Weights of a small segmentation model.
Model: 0.918M parameters, 48-pixel images, arch gmlp, norm layernorm, patch size [8, 8], layers 6, width 128.
Training: adamw at rate 0.0012, 22200 steps, batches of 512, held-out accuracy 96%.
Rows from block 2, named by matrix and row number. Rows with one number belong to one neuron. Each number is 200 + 20 x the weight over the matrix's rms, rounded and kept within 0 to 999. All counts start at 0.
# u: gMLP up (value half) (model.blocks.2.mixer.u.weight, 384x128), inputs 0-127
# v: gMLP up (gate half) (model.blocks.2.mixer.v.weight, 384x128), inputs 0-127
# out: gMLP down (model.blocks.2.mixer.out.weight, 128x384, transposed), outputs 0-127
u.33,208,196,215,201,189,189,177,206,215,220,197,217,221,175,202,169,214,214,208,194,162,200,172,161,167,204,203,201,231,215,240,196,222,218,189,166,184,185,171,203,234,216,219,225,177,221,179,209,215,170,235,185,200,231,195,203,198,199,190,231,189,215,204,203,195,228,214,219,189,186,215,185,180,195,194,210,225,229,224,180,176,206,194,194,222,204,189,211,240,193,214,242,243,206,212,163,206,186,213,216,181,190,214,222,210,170,177,240,197,206,206,171,172,163,156,204,220,179,216,195,198,172,182,183,178,216,192,135
v.33,203,220,209,221,199,191,218,179,202,217,173,160,209,221,199,218,197,209,190,194,196,190,234,221,190,177,176,183,193,165,185,198,193,215,197,177,227,207,189,198,176,222,192,211,189,207,220,194,187,192,179,245,238,185,217,210,243,168,213,200,215,184,246,238,186,224,220,177,222,194,206,196,186,228,201,197,197,172,179,178,216,215,213,209,166,196,185,195,148,163,168,186,189,195,220,226,191,192,188,220,187,198,206,196,177,228,207,160,206,220,193,201,190,238,206,148,192,205,189,195,207,216,185,242,183,160,223,235
out.33,190,208,179,173,195,212,142,204,189,188,190,249,223,190,173,187,155,199,210,209,242,192,188,218,229,206,192,186,215,163,201,184,194,197,170,208,190,194,198,190,207,177,217,193,211,171,211,203,190,215,217,173,194,183,163,211,137,209,200,212,246,198,191,215,210,179,199,207,229,142,202,201,253,174,198,199,221,187,231,214,215,171,177,192,199,186,189,249,214,218,218,195,185,197,211,237,216,220,220,181,235,208,200,194,201,224,204,181,206,218,197,202,180,220,216,231,217,203,201,195,209,181,192,194,220,183,182,217
u.34,199,200,200,178,218,191,185,164,177,209,205,194,163,195,217,210,212,169,189,147,210,216,222,213,207,176,227,197,191,180,224,174,198,210,198,196,209,205,186,202,195,187,207,210,178,213,218,173,189,186,197,168,186,243,212,189,222,231,221,193,190,183,177,206,258,205,204,221,180,196,214,206,225,179,210,182,186,194,196,215,182,210,217,197,197,199,218,197,198,199,213,199,168,230,211,185,201,181,209,197,177,178,210,200,195,185,188,211,197,201,259,191,207,196,214,196,202,199,209,207,183,165,202,204,184,188,220,196
v.34,180,233,169,197,184,237,218,191,207,166,215,182,199,196,201,204,183,217,217,205,186,178,212,186,175,223,206,217,191,190,208,223,219,195,196,174,202,183,199,242,206,182,179,217,174,223,182,193,222,196,213,210,189,183,199,226,203,221,241,193,202,173,191,212,186,200,189,246,212,207,175,214,216,161,168,168,204,207,224,191,163,229,216,190,205,170,204,173,219,224,231,226,195,221,220,160,201,230,198,183,183,217,219,198,206,212,203,217,196,197,197,192,203,208,180,186,195,148,221,241,212,182,176,202,181,183,222,208
out.34,190,177,245,204,203,244,193,194,244,216,219,220,169,195,214,232,179,146,190,190,212,204,217,194,209,223,207,185,205,199,210,198,187,157,177,195,193,174,201,186,185,157,184,211,223,211,195,207,181,196,212,211,183,172,196,183,189,212,223,220,215,204,212,209,195,224,235,222,171,190,206,209,185,222,180,209,171,216,223,214,198,156,174,168,189,177,201,196,185,200,236,228,200,196,194,213,189,222,221,172,214,227,209,183,217,218,202,188,222,220,243,193,236,212,217,185,249,187,196,214,161,164,221,202,200,173,187,162
u.35,182,205,198,229,175,194,200,174,209,220,204,149,180,190,209,217,179,191,199,181,205,207,226,210,201,154,206,205,208,177,188,209,222,186,209,199,224,203,212,167,205,192,182,216,223,176,238,186,199,209,164,205,217,200,234,198,228,191,208,207,198,168,211,208,224,223,187,189,203,179,196,210,210,194,215,206,216,197,179,185,198,193,222,219,186,188,206,190,189,192,183,216,187,193,198,208,196,197,195,205,180,196,224,182,197,192,193,159,195,174,214,212,223,211,211,162,195,223,174,224,198,197,220,226,208,158,222,230
v.35,197,226,199,182,222,183,212,220,201,203,196,220,190,209,195,198,205,220,182,223,186,184,210,184,187,234,227,213,196,217,222,211,203,182,185,202,190,184,189,221,207,188,212,168,203,236,170,204,192,196,211,170,141,192,182,206,184,234,184,187,194,219,176,200,181,189,186,182,191,218,195,202,208,172,220,195,194,217,197,195,179,186,177,203,216,207,193,197,215,221,227,204,222,205,195,192,225,191,212,202,196,233,193,182,212,202,202,213,188,193,198,207,197,205,200,213,217,200,222,227,200,218,215,197,203,198,204,196
out.35,217,210,199,223,173,197,203,204,182,176,189,231,201,167,221,193,210,183,230,189,200,198,205,190,193,192,158,213,202,209,228,188,211,206,220,183,211,223,191,250,205,195,207,236,176,214,226,237,241,186,189,229,197,190,194,201,201,187,203,189,187,210,198,190,192,195,198,251,185,209,212,206,201,189,161,192,167,192,214,178,248,219,206,200,211,203,211,204,192,211,220,199,235,185,185,176,173,212,205,210,199,152,212,198,193,158,194,187,197,196,195,209,179,241,175,174,187,166,226,218,211,222,177,206,198,135,173,210